config = dict(
    model='multi-label image tagger',
    dataset='procedural textures in two colours, tilted and lit',
    train_examples=97500,
    image_size=32,
    crop_scale_min=0.8,
    horizontal_flip=True,
    arch='fnet',
    norm='layernorm',
    norm_position='pre',
    activation='gelu',
    mlp_ratio=6,
    parallel_block=False,
    inner_norm=False,
    patch_size=[4, 4],
    conv_stem=False,
    layers=10,
    width=384,
    positions='learned',
    num_labels=47,
    init='torch_default',
    residual_init='none',
    optimizer='muon',
    muon_scale='original',
    lr=0.017,
    momentum=0.95,
    nesterov=True,
    orthogonalizer='newton_schulz_5',
    adamw_lr_other_params=0.0022,
    grad_clip=5.0,
    magnitude_pruning=0.7,
    steps=12500,
    batch_size=256,
    epochs=32.8,
    lr_schedule='cosine',
    final_lr_fraction=0,
    warmup_steps=370,
    weight_decay=0.04,
    adamw_weight_decay_other_params=0.01,
)
Rows from block 4 of a small multi-label image tagger, named by matrix and row number. Rows with one number belong to one neuron. Each number is 128 + 24 x the weight over its row's rms, rounded and kept within 0 to 255. All counts start at 0. Numbers have three digits each.
After each neuron's rows are labels from the 100 images, of 14848, where the neuron reaches its highest value: "strongest on" is what is common among them; "patch colour" is the nearest of a few named colours to the mean colour under the peak. Only what is clearly more common there than usual is listed. The data: procedural textures in two colours, tilted and lit.
# fc1: MLP up (model.blocks.4.mlp.fc1.weight, 2304x384), inputs 0-383
# fc2: MLP down (model.blocks.4.mlp.fc2.weight, 384x2304, transposed), outputs 0-383

fc1.13:128090128127128128128128059042102128128128128128157128128159128128147128128181128128128166128078088128152128128162178052128082128128072128125128128128128128128113137128128194127128128101109128169128128128128108128030128128142128128128128128128121128128128128128128128128172171128128128098128128128128128128181178128128128128128128139128117128128128128128167155128128128168091131128201157180165072128128128128128177128156128128128200128128128128128128128057128088128128101128128161128128128128095128098128080120128128109128095128128098128128128106128128082189128129128128128128125128128128128128128186128128128140128128128162128128128109128128212128110063147128120128159128128128128128128128128081128128128102128177128112128172128128097128128128128128165152128089128093096128128128197128176128128153153128128201080120128128200128076144128128159128128075125136128128128128128128115128128128128128128128128128099154128166128128128163128128128128128128128156157128155198128128077128128128066128128128128094104075083098128128128128051128128128128128128128128128082145128128128128128128160117128128128128128199160128114128128165128101128156118128129128128132
fc2.13:128128128128128128128128168143128128128124109108128107128128128079128128128040128128128128094128151128128128102128128128128128128129128128128128128128128128128128148128190106128128128143099128038128128128128094128164128128162128128140128128178128128128169128128128089191094128128128128151128147128128103090129128128129128173128128158128128128128128128128128128143128104128128128128098067143083128106162128128128082128128128097128128128099128180128128128202128174128128142128128096128086128128128128197128164128166128128128212128132128077128128155128120128096165128162128128128128105096128128128128128128128128077128115128128177128174152128128128128128149172128128128071128128128128128128128128150128128128158128086128128128051150126128128181128128081094128102128128209103128133106053128128128128128128128105128128169128128083128167128128128074128076169144126128088128128128128128187128128089102123128162088128128128091128128110107186128078128128128157128097184128060102128200135128077128128099128128167192201128128128128128128211128128128128128128128128098128128128128128128128128128102128128162128180128128128128148165128128097149128165137128128128128
strongest on: coarse scale; pink; ground colour: pink
patch colour: pink

fc1.753:128128138128128128128128148128128128128174128128128128128159196128128128128128248128128128128128128128128128128128128128128128163128040140090128128155128128128128128087128128128128060124128128128128128128128128128128144108128128128122128128128128245128128128128128143128128128098128128128153090128109128128128083172128128090128128128128128128128128128128171128128128043128086036128128128128128128128075128128128128128128128128128128128128128128231128089128128176128152128128128141128128128128128128128128128128128128128128128185128128128128128128128128128128128128128128128177128128107128128128128164128128128128128128128128158128128128128128043128065161194128128128128057128128128128128128128128128128128128128128128128128128128079128128128128128128128128128128128128128128128128128128062128128128128153128128128128128187128144128128128128160128128175188128155090128128086128128128125128128128128090128128128128009128128128128128128128128128128128128057128053128128026128128128128128128111128128120128128128028128128163128132128128128188128128128128128128128128093128128128128128072128189149128128128128128175128128128110166128128075128128128128128168
fc2.753:128128128128117128128128128128128128128128154128128128128128034138128128128102049128128128128128128128128128128128128128168128128128202128128128128128152128128128128148128128128128179128112124132128128128129128128128084128128128128128128128128128071128163128172134128128128128128128169031103171128169128128128128095128128177128163048128128128128128128128109148116128181060181190128176128128128128128128128128128068128128128128128128128065128128015128174128128128128128128128128190128128128128128128128128128128128074128128128027128128128128128151128128128192128128128080128128128128128128128155128121128128128128128128128128125128128128069171190128193128063128128128128128128128128157128128128128128081112128128128128128128128128128128137128128128128128128128128128128128128128128128128128128162160109128176128128128128085128128128128128128120128063128128128128128128128128128128128128128128080128152063128085128215128128128128128128128128128128128128128128128071128247128128128128098128118128128128128128128247128128128128128128128128128128128128128128128128128148128128128128128128128128128118128128128128076206128128128099128128182128128128128128128
strongest on: crumpled; brown; ground colour: brown
patch colour: brown

fc1.637:128128069091128128126128128128128128128128134119128128128088128128140128117120128128128128128128133166128174152128128128128103128128128141128128128128128111128160128107169172128071128115107167117114097190132128200128042053128128108128124113128128128128128207128128128054128128128128162128128128124128128202128179128190128128153128128133142128128177112108150128150094054190128128056180128128158128128128128164128128111128128128146132128128128128125125128112166128128148149107128128082128128128128128164128128128128128091128128146128200151128128128128128128128128133128128113128128128128128153165098128128151128189081128128084128128112128128128128128128179071128063128128128128045128043128059159060128099128167128128128128128128128160071128128128128128114178128128128128128128128086128128128128128100128128128173128121161128128128128128128092177128128183128147140125154128172128128128128128128128128128128115177128116128153128128128140128172128128128128128128128128117128073161128128127128128128128128128128090128093128062128178112128077186083128128128131128128128128128120128173179165109128128128128128128128128128128128128060128128118128128128128128128
fc2.637:110194208128128128128128096128161128128147128128097128128128167124103089128128128128128061128128128128178137128128135128204052128158056128135128128124128128128124128090128128128225138128128166128128128128128128128128149128128128128128128128128134166128155090072128128128128128169222067128128128174128128174072139204128128128128128128128128128128128152128166108128128128128128128027180128128128096128128154132128128128128128128128128128128163160128128128128128128128128128128128159128128128128169128130082128128128128128128128111128114128128128128128138128128128128128128128128128067128167096128190044095128128128151128128128105120128130100128128128100106128128128128128128128128090128148128128128128128074128128128128067130128128128128128128128128128063128128128102128128128128128128144128128128128102128106128128128128113128128128128186128105128208095098128128128061128128128089128128128128128128128128189128128161128086128128128128173128128128128162128128128128128128128128128128128128128097128128122153091128007159128128128128093128096128128128128077128128128128097128133128146128128145128128165172128128128128128059128128171128128211137128128128128
strongest on: crumpled
patch colour: brown

fc1.182:128128128128128128128128128128128128128128232128152038128128128128128128128128128128128128128128128132128128056128128163094128128128152128128128128128153128214128128128128128128128195128128128086128128128128075128128128128128128128128128128128128128128128128128165128128128128128128128135128128128128128128128127128128128128128096128100128128128128128128128128255128146128128128128147128128128128128128128128128128128148128128128216128128141128128128128128128128128128128128128128128128128128145128128128187040128138127128118218128131128128128128203128128173128128128128128117128128128128128195128128128128128058128128143128128128098128128078128183177120128077128091128128128128128128128128128128128128128128128128181128128128128128128128128128212111189117128128087128128128128118128128128128128128119128054128128128128128088128128128128128128132128128087128128128128128117128128104128128097128128084128128063128040128128128128128128128128128128128128062123128128128128128128128182128128073128128128128128128128058057190158128209128128128128128128128128128128128128128128128128128128128128128128128128128128128120223128166128013128128128128128128125078
fc2.182:128128128128128128128128164128128128128128108128128128128128128092128128128128128128146128128033128089128128234172128114128128128196084128128128128128128128052128107128128128128120128094177128106128084128128128115069128128128128113096128128128128128128128128128128128128128128128128128163128128088106128128149134108128128128128128128128128128128128128149128148000190128128128128128128128128137128128128128128128128128128128128082128128128128128128128137128128106073128128128128128128128128085159128128128128128128128128086061046185128128128128069128212052063128128128128151128128128128122128128128128128128128167180128128128128148113128128128128069087128128128128128128128128128128128112128128128107224128121128128077128128061128128128154128128077153128128128128128128128128128128128128128199128128163128128128128128082128186171150098128128128128128128128128128128143128104128128128047128128128128128128109128128175128128126128128128110128067128128118128150128098128128128132128128128128159128128095128128128058197128114155128128128128128128128128085128128128128128155128084128128128128128128151128128128128128150019128128128205128128128108128128128128
strongest on: coarse scale; black
patch colour: black

fc1.176:128128128128078128128128128128128105172128163128128185128125128090128128128128183128128194128128064128178078128171103128203128142128128128112128122094128128128173130128193128105128193175128196128078128128144128129128073128129128128128128128128128128128128128128128128128188128128128128128128109206128136128128099135123128128128128089128128128128128128128090128128128101128203128128128086128128128199128128128181153128159128078128128085128128168142084128128165128162128128128158128128128128128128128128128128147072178128128128128128087106128128128128128108167128128128086128128128128128211128128164127202196128128128128128128128128076128128128128128128149105128110128128128128128128128038128090048128128164128128128128128117128128086128128128128128128128162128128128093128128148128128128117091128128190131151128128092128128128128128128128128128128128031128127193128128114130082128128128128098128128128128128128147128206128157128077128128099128128128128128107141128170128128126128128152128128128112128128128128128128128128048128128128128128128128128110090164128128128096166128128128128068175128128128128128128178128128128128128149107128128128143175128128
fc2.176:128128128097105177128128128128128128128054128128128128082128165142128175128128128087128128128103128128128149112128128128128128128128128128128128128201128109128128142128128128128128125034128050128128128128071128128064128128044128077128128128128128128128118128128128107128128204197128128128128128128128128128232128128064128128128128106135120128200128128128128128211128073128128159128087139128128128128128128128128128128154128128128128128089128038176183087128109145128128128128128128184139192128128128108157081128128128047128128128128154152085128128128128135128128128128128128128139121128128128128128101128128128128128128128128128128128128128128177128093128128128128128128128128128155128111128128128128128128128128128114128089191128165086128128128128128128128126128128128128128128128199128128202128145128128128167143128128128128058128128128128163143128128128134128128096129128128128128128144128128128128128128128128128128200192128128128128128128101127123128128128092128128128128215128156128128128114128128128128172128128128128177128128128128128128128206128128128128128128128128128128094191128128128128128174105113128128128128128128128063128128128162186147
strongest on: crumpled; black; white; ground colour: black
patch colour: pink

fc1.338:128172128128128128128128128128088128128128128159128128098128128128128128128128126040128199128128113128128158145128216128128112084114128195128209050178128167128128128128128128076128060128181035128128128128158128128107128128128128128169128106177154086128128128128106062128128128128128173128128128128128128128117128128128128128128128113118128128128128128128128142128128128078128128079128128128074170107099128128128128128128128128128128128128050128128128150128128100128128128128120145080221128128128128128093126128188086142128128165128128128128093128128128128138128128124128128095097128104128098128128128128128128128128128128128128128102128128102179128128171128188090203128208128128128128128128180128143070213128128128082124128128128128096128174128128147128128209189128128128081128128128077128128128128128128128128084128128128128128128128136128128128128128071128128128128128184128107094149114091128128128128128128217128129128128128128128128128128128128137128128128128128153128128128128128128129128122128128128128097128128128128128128128128128150109128128069128075128128128131128128128128128128128102128128104183128100128128128133128090128125136128128128128
fc2.338:128128179128151128128128128128128128128128128128128128128141128189128128128128128155128128128128103128213128128128032128128041128128128128128128158128128128128128128129128128128128128115128128128127128128128128128128128128128128128128128093128128231165128128128202120128096128128128084128107128114128157128128128128128128169075161128153128128128128128128128128055128138128128128128128128128128128128128128128128128098128128128128128128128128128128128128128128155128128128222128128163128128128102128128086141128128188128054128025128076128097128128128128141128157128128128128128128087122128128099128128128128128093128128149128128128128128097128128128128128128102128128128128104128128128128128128128159128128128128128149072128128172128149128074128128128128128110128128128063113154128128128128128128128086128128128128128128128128128128128128128128136128128128128128128128128031128128050128128128216128153128138128052116128128128128160128128183128128128128128106128128128035128128128128072128128128128128053128128128064165128128128087128128128128128128128209128128060128169128128128148128128178128149154128128128200128128079128128089161128172121128173153149
strongest on: crumpled
patch colour: brown

fc1.231:128128128128128128128128128128128128166151158128123128128128128174128080128179128128153152128128128128128128128128111168128128128128128128161128128128128128128109128128128128128128128128106128128128128128128128128128157128063128128128128232128128128128143128128128128128128128128128128128128128128128128128128128128128128079128171128128074128128128154128128128128128128128128128117128208128128128128128128128128122078128128063128128157128128128172128106116100128002128169128183128084128128227128128128128128128128128128103128128128139128128128128128084128128100128128128090128128128128128108153134128128128064128100128128128128128050096128055128128128128151128128128128128109128128128128128128184128128128203128128128128128128128104128128128128143128167128128128128057153128128149098172128128128128128128128128128063084128084128128128128128128128128096128128196128128128128128128058128128128145128128190128128128042128128128128150128128128128128128128128128128128128128161128057128128153088151128128128128128128128188128128128125175067128128128128128128128128128148110138192128128128128128215128128128128128243128147128168128128128128128128075092073197
fc2.231:206128128098128128128128128128128128128128176071128128128128126154128165128128131128128128154128128128128128128128150128128128128141128178128128128128128128128128128128128128128128138128128128120063062128134128128128128128211128167076128128128128128186128128128128064128128147128128128102128091128156128128128128128072128128171128108128128073098128140117128128128128128128061128128128095128128087128128128128128128128179128128128143128128128128096128157128128128189128128128053198128074128128128128128128128128128128089079128158128128185128128128128128137128169128128115178128128128128128128128128128128128128159128128128166128128218128101174128145203116046128128172128162128128128128103128128128128175077128083085128128101128128150128128162128128139128128128128128196128166128151128128128128128128128128128128128198246128128128128128128128128128128128128152128128128128128128159128128128128128128128051119083128128128160128128181128128128185187129128128128128157175128128128169128128128128128128085128128128128205128128128115128065128189128128064128106128128128128106128128128128128141143128128169128128128057128128128128128128104128128128128128161128
strongest on: brown; yellow; ground colour: brown; pattern colour: brown
patch colour: brown

fc1.654:128128128128072128128128128128128128182130106128128116128128128128128139128128114084128128128117128061128171128128128143128145077128173128128128160128128071104108128128116128106128128128079128128156128128083128128168168128128128128128128204119115128128128128168054128128128128173128128128087128128128128128161122194000128164128128128199128128128128089109128128128128131128128128097128171128128128128104128128128128069128128186128154128128128128128128128128128090128047128128128128128128128156128128128128128128128128147128128128128128128128178128128121155079121128128128128134128128128139105128147128128128173128132177128128128115128128128128128128102128128128128128128128128128128128089058128074128084128128126128128128096128151128128123128117177104128128128151110128128135201128128128130128128128128108128128156093092122114128087128128128128099109161128155128130209188220141175104179128128128128128128128128165110125128098150128128128074128128100128128080128128065128144136128106122128128128163128116111079128128128128175128128091184128128128059149128174128128128130128128128128072128099128174168066106128106076128128128128170128100130128160162128128
fc2.654:086096128128135128128128157179128128128128128129098128132128128128091128128128128128128171128128104128128098128143128128128160128128111160128128114128128128128128128128080128144128126109146128146100063115156195093088128163128128165128128079128128128128128128114128083128136128128108187144168128094128128158169128128177128128128128128128157137128156128159128152078128066149128073128128128128128170181111096128103117128128124115151128128128182128128132128128128128128112128146128128128128104128128128128128128128171128076128072177128128128128128128128128128185128128123128105158128128128128202128160175128231128128118045128035128128047128112163128128123128142128128046128128123107128128128190118128110164128128128167128125163153128150128128128128117199128128128071128105128094128128128128128128128128168128128128067128128128128128155128133133128163153128138128128163128128111128128147128128076128128096110133165128128080128128128128115128130063128128128128146128128185128128128158128178123128128069174128173128112128128133128128128171128133128116141128160128128155128128128163128128154137174138128129095128060128128128128128128110102122128128095160085052
strongest on: crumpled
patch colour: brown

fc1.225:154128128128128128128189076128128128128128128211128128128128128110128128073128147128128128128136128128128128128128128078128128128128128128128117128128119128128128128195128128128128128128128128128128128128128128128128128183128128128128030128128128128128128128087128128128128128128128128035128128128128128128128128164128128128128083128181128128174053128128080079128128128128128128128128128128074128128128128128128128077128087128128128128149128070128102128152128157128145128179128128069128128128128080128057128152128128171128128128128128128128128128094128128128128128128128094128128128128091128128128128123154128128197128128128128128128128128208128128128128128128128231153088128128128128128128128128128128228128128128128148143128128128128128128128128015128128128128128128128152128090128128128128128181088128128114128128128128068128170128128128128128128128070128200128128128128128163128128128128128128128128128128128128128128128128128128128046128128128161128128128114128128128139128128077128164128128128128128128128128128128128128128128128128100128128128128116128128082093128128178128051128128157128128049039190128128128128083128128076128128072128128128128
fc2.225:131128128128128128128062128128059128128128128056128128128128128128128128176128074128128128128128128128123128128128128128128128128128096128128118128108128128074128128128128128128128128128128128128128128128128073128128128128128191214128239128138105169128128093128128128128128128128128128235128128128149128128128128128128128128120128128113128147128128017128128143128128128096181128128174128128128128128150128128128128208128150128184128128128128128128128128128111128128128128128128128163128128128128128128128128080128128128128128128128128128128128128194128128127128128128128128128128128128128128128073128128128128062128128128128128178128128128128128128128128128128128128128128128128128039128128128090128128128128128128128128128128128128128128166128128201128052128128128128128128068128128101128128128128128128092128128128128128189068128108128128128128128128128128128128128128128128073128128128078196128128128128128128128128128128128153128128206128079128128188128128128128128128128128128127128105128128128157207128128128128099128128128128128128128128128175128102128128128128128128128128197128128080128128218219069128128128128128146164128128128227128128128128
strongest on: coarse scale
patch colour: pink

fc1.244:036128128128170128128128128128128128128128128128128128115128128128128128128175128141128171128128128157128128128128128128084128128128114128155128091128090128128128095128128128128128128128128182128128128128125128206113107129039128128128128113128128162128127128128128128187112128128128128128077128084128128128128128128128128087128223128128060189128128128039098128128128128128128128128128128077124128128128137128128128128128158128128128128128128128128128128128089136128128128128128128128129128128173128184128128206128128128137128128154128128128128128128128128128162177128128128180128128074128128128128128128128128128128128128125128128128128128128128183138128128128163153063128123128128128128128128128128128183156151128134128128128090128128128128128194128128128128128040128128128098128128128128128052128128128128128128128128178128128128128171196179191066128200128128089083128135128128128128180128142163097128128128128128128128128078128128128128128128128128095128089128128128113196128128128128051128128128128128202128128128128144123128128179128159086128128128128128128095128128128162128110128128128128175128128128202128128128058128128128128128153128110128213
fc2.244:175140128128128110117128128128128123128128128096128128128128128128128128128128128128128128128128128128162128107081128128128128128128128156146128128128128128124128128078173117128128170128128128071116090128128128128128128128178150128108128128117128128128075128128128128128128128128128128128182128128128128128111128128155129128128077128128172066138147128128128157128128133128100128084128106128128071167211128128128128063128128128128128095128128128128128142128128128128128128128128214128128128192086128128128128128032128128128128128128128128152067111173128128128128128239141128119128128128128092128155128128128128128128128139128163128148128128128128128128128128128128128149128114128128128128088128128128128083128128128128128128128128128128128183128118128174128128128128128128128122128059128123128128063128128128128128128128128128128128128128136071102128128074128128128128128109076128128128083128128128195128128128128082155161128178078128120128168128134128121081191128172128128070128128134155128128066095128128128128128128076128128128128029128104128128128144128132154174090203128065088128128128128095128128104128129128093128200037128128128186128128128193128
strongest on: brown; ground colour: brown; white
patch colour: brown

fc1.250:128128149086128194128155128128147128066128128128128128194142128128105128128119128083158097128128128128128128128121128128128128107128143104128128128128128128117128176128134180128148128147150096147128128128128128128110099128128128128128098128107128128023128128128090128128128128165169138141128128128128128159128128191087128128128128128186128115108128140128128128193128128152180159169128128098128128128158117128128184128128128101112182128128128081128128058128128071150117100054128128068081128128128128037128086128062128134105102128128128117167128164128128128103128128128083128147128128128128109106128128128187128202128128128128084128128086128128064128064130083095128128128128104170112030128128128128128128128128128128128128161128128128098160128128109128154163128112128125128141128128162165128128195128181128125128128099128128128128128128128128138140128128150128128128128190128128161128164097131087128128128079128128128128084128132128097128128142128142128128128128144142128128128203095134128128128128128128128128143128112128128140128128159128128128128164128144128107116128128128128101083128128072176128176128128128128128160128128160128137128186128128186128
fc2.250:128128175172128128118128112141164128109097128128154131067128082128137156128128128205128128146128128128128128170128128087128128089128128134150148128172128097128128128128128083128128128103109128128157128179128150102128128159138128111128158165128128128196128128128128128128123128128110069128127229128128095128107182128160128105156128128128153128128113128128128128128128155128128128128128128152116128151098128158128154128128128128168121125128128140097128081128124107155128171128128128197128077128087083128088173128128150128128128068162119128128071128128128128128128171128128128128128128153126128128104128128100128128082138113128232064128154128128179128128043128128089128108128128146128128128128128128128113128128128141128128128128128163128128128138115151128122128102090128090087138112120128138128075115168124128144128128128128142101142159141117109128128095150128128128128075076128128074128128128128128128128175128128182128161128089128096128128128131128118122128128128128072139128128189128128128128128128128126151104128176149187128119128128061156128060128128128128092135128101155093141128128178183105118136128128128128128128058128128087176128128128202128110
strongest on: crumpled
patch colour: brown

fc1.747:128128128130128194164157056128128128128153128128144128128128128098128128086128154128137088128128128128128096128128128128128104128142099074128128128128128087128140128128128133128146128128128128165128128128174128122128128128128128128122128128128198128128128106128128128128139128206128128128128128128177128128128078128128128125140128128128128128128060086149128128128149121128128128167128128128128128082128128128128137180128128046128128128128128128128128128128122128128128227128104128128128128128128128109128177128128128181128128128109128128128128128180128128178113128128057128128128158111128212128128128171066128138123053128128128167128132128175128128128128128128128128017140128128176128128128168128128103128128128125184128128048155139141128128128128195128128097128171130141192128128128128074173115090128120128066128158128097128128128128128096075102142065128128176080128176128046128128128128128128128122128128128086105152154128128064184128128166128128128128128094173128129128128129128128128080128128128128128128128128128128128128128128128128128128128128128128128128144128128188187112128128128128128128128128128128128128128128128075128076128128128128128128
fc2.747:128091128128128074084128214124105128128128128128088128088128138128128128190128097128068128128065128128128225147128128128128165128128128128128128128128162071128128128169128128128128128128128128128128128128128128121128128128128128128128128128128108128128128185128076121196141128092128128128128128128108128150128128128085128128128128142128128128128189148097128128128128128128128128105128193128128128167128170128128108128128128190116128128092149128128128150128128128128128046128167128110128128128128155128128053128128128084092128128128128102128128128036128128128130128136128128128128115128128128128128128128203128128128227128128128128128095076128126128114150128121127128255128128128128128128128128128128128091128128128059128128175128128128128128128128128128128128128104128128128172108128128197104128128128128128128128128128128128082128128128128163138128128128128128128128128128128128142078128128128104128128131128143118128095128128207128128128115128128128141128128128128128128128144108128128184107091128115128128128128128128155128100128128102128128128128128128128128128128128128028188128114128116128128094094128053144128128128128150128201128128128158103128
strongest on: white; yellow; pattern colour: white; ground colour: yellow
patch colour: yellow

fc1.623:067199140199167128128128128088128128128128128070128127183128128128128075110128187128128169128128065128221119150128128046128128128128066076128052058128128200061128128128157128121128128128128128128128128128147184179128125132128128033128128176128128195128128128128159128128128128128128166128128128140160059128128128091128128128128128128128128060128125122128087128128133128128169128066152126124059136128128128128128128128128128128128140083128128128149128048175128128094128128128128128128128093128128128128128112128128128173128128128128128128128128128191128128128128128176128128128128094128128128128128128128128128128120128128128128128094128079128104128128099128128128128128128128128199128128076128153128161128128128128128128128128128128128128128128128128128128079128087128128128097128128138106128085099128128128128092128128128128128128128128128128128119128128128135128156128128128155083128128128128168128128185166128061128128186106128128128167128128128128128128128128128128128128128128128128128175128192128128128128128149089128128128128055185128151128127128175134128128128128128148128167128158128128148128128128128128124128128128128143092166128128128128128
fc2.623:192128128099128128126128128141119135128128128128128128128128128128128206052128046128156085128128203128128128128086191128176128128084128178090128128128143077128128128128128128059128128128128128128144128156128128128128154128128128109128128128225128071128070063128128140128128128128100128128049128128128128082128128149128145128128193128128179128128128099116128128128128128128128128128137128160180113099091127128159127128128128128128128128128128128128128152128128128128128160128131128091086128041128128128128128128127128128128082124128188128128128128129128128128128128128128128128025149178128128128128128128128108128146128128173184128165128128128128128128128133128128128128176128128128128183054092064128072128128128128128128128128128187128128128128128128156056128128137191126128155128128128128128128101128128180097128128128128168128149116169128148160041089128152128128128128128128128083128128128128128112128128128128128128128128096128134128128128128128128189128128106128128128128128090128128128128128128128128074128169038128128162128128139128128128128128163128128128128128128128128132128128128102125128128128128128128128128128128128128128106128094172128128
strongest on: brown; grey; black; pattern colour: grey
patch colour: brown

fc1.144:128129128128196128118148135128157128128128128128128128128128128128153128192128128128128130128128128006128128128128106128128128029128128085128130128128128093154128187150128128129068124128128128128128128128128128231128128128128128128077128128202128105128128128128128128128128128128128128113128178128128128074128128170128128128128128128139128128128094085128099128128128128158098128128128093128104128128128128128128128128128128128092128155125128056128128126145097128128128128128128128128128128128128151128128228092184128128128128128128171128128128128128128128128128128128128128128128113128128128128128128128095128247128128128128128128128080128128128128128128128128085128062104128128128104103128128128128128150128052128128128128128128128128128128128145099134128131131128128216128128128128128128128128238134128111128128084128128211039128130128128128114128128128128128128128107128128128128128128128128173128139128091115128128128128128106128147128174128128128128128128128151122128114177128128128047128128128128144128128128099184128128204128128192128175127128128119128128173128128128110128128128128147128128189128128083111128155128128128100128149128128125128128
fc2.144:128128128184128128144091149181104128141215128128124128127098128128128098079128128128128078097128128214128128128128128128128128238156102138075128065128128128128128049128128128128128170128128128128156128148128128074130128128128128128194128128128128128081128128065128128128128067128157128128112128128128128128128128128128128128128128128128128128128128128151128128120153128106128128128054177065165128128093128128051128128128128128164128125128128128128128128128128128128128128128128117128128128183128054115128013141085128128128128128157128205128128128128128114128128184128128128128128128128128128128128128128128128025128128128128128128128156112128128128128096139128128094128128128128128154128128128121128128103128175128128115143128128128128128128128088128128128126128128128128128128128208128154158118048128114128168106128128128128163128128128128128128128128105128128095128128128128128128089128128128098128128128128128128128128128128190128128128114128128128128134081128128128128128128128128128210160077128128087128128128128020128128059128169128128128122128128128128128128128128154117128150128128128128128057128128128128128123128128138128128128128128128128128
strongest on: white; pattern colour: white; ground colour: white
patch colour: grey

fc1.375:128162164066128128115178128128128182128128128128145128128154177128133123128113039186128108128128128128192126128074128128128066128128128128128114122128128128128128128128128128128128165142128128128128152128193129128128128128128128201128128117128065128185171128145128070128117147134128082128050173128128128161128128128128094128128128128128048088128128118110128150126128084128128053131091128128128111128128128128139128128160128128105107128142085128082128128128128128142128128128128128096128128128128128128128128128128128128160128128128179128128128114128096246101128128086128128201128128133114128128104128128075128128128128148107060128128098128128128128128124128128128071128128128128128132100161145112128128128128149094128128140128203128120128128104128128197128128128128149128128137128138108166033128091146164128128120128065128128128128128128128177128135128128128128128128128157128128128131093128152128193128174128128128128128149128128128128128134128128128128097128128128128128128128098128128128185128128128128128072103128133128128128168128128128108205128119128128128128128104134128077046109128129128128155145128128128128099140128066106147128128114128128128
fc2.375:128074128140128105128064128156130128128165178155085128128091171128128128128081141128128128128156169174128088128128128183076161145128128149147128128128128128160128168128086099128099128128128177128128128176128128128128128148153183128128196128106128136136085090128150107128128128128128163122128128128128128120140124128159146128115128172068128128128084155091128040128128128128128172128128128128128128128128128139128153128128142144167128128128147128139128128064161076102128128128128152128128178071128160128128128060103128128128128193146100077072128215128128065128128128115128111128128128128128128128128128128146128128128128178128207146124128077094128128128128128128101128128128128183045128243128128128128126141174128140098128128183088128128128115140128102158107128111128098114128128103128128128128128128128084128128128113128128125159128128084128099128128110128128101128128133089128156128128128091128128081119140128128124128128155127155128128128128085128128087128152128121128096133128171116128150128128128128114161135128128083128128128108128071147128128128128103128082185156128128128154128174128128128128128128128128128128128128166128112128128102128091120128
strongest on: coarse scale; black; ground colour: black
patch colour: black

fc1.470:128214128128128120128128141128128128128128128128128246208128128058128128128147128128128128128128128128128195128128128128128128128128128128128182128074128128194128144128128102128094128128128128209067128128128128128128128128124128128128155128128128128164128128128128128128128128128128128128128128128128128150128177128059128128128128128128128128128137051128128128207124102128128128130138128162128128128128128128128123128128128128128128101064128086128035128128137128128128031128128128050128224128128193128128098128128128133128128128128128128086079128128128128128128142043117128116152094128128149128128128128128115128128128128128061128128128128128128124128196128128128128128128128128106128128128128128128104179116128128156128128128128128128128128128128128128128128076128128128128128151128128113128128128128128068128128128094098128128128128128128128135153107114128114128128128091128128066128128128128128128128128128128128128091151156125222128128128128128128097128128128203078128128128128128128128128128128122169128128128128170118128128077128128128128128128128147128128128128151128128128143128128171128091128128128128128128128100128128128226128128128066073128
fc2.470:128093144128128128128128128132128128097128128128128012021180128128149128174095128141128128116128128128128128128181128128128128128128128128128046128128128128060128092128128128128181128128128128066195128128128128128128128128128160139128104128128128128128128128128130128128107180128128128128128118083128128128128106128159128128128133128116128079128128214128128128093128156128128088128128095128128128128128138128128081128172128084128128164128128145128154128128105128165128191128128128128128087128128128150128165128128128128128128128128128128128178128128128128128128152187128128128128128128128128128128088128128128128128145128128193128128141128128128166126046128128085134128091128128128104117128128128128128128128128128128128128128128074128128069128128128128102128182128128128128128128128128128112128128128128193187128138128128128138128129128128094128128174144128212128128128128191103203128128151128128128128128173149128106166128128128056128127128142128128128128128128128159055128128118128128128128128113128132128128128128092116128128128128128022096150128128128128128096128128128132136128128128073128128128128128128128101128128128128128019128128144183195128
strongest on: crumpled; black; red; pattern colour: black
patch colour: red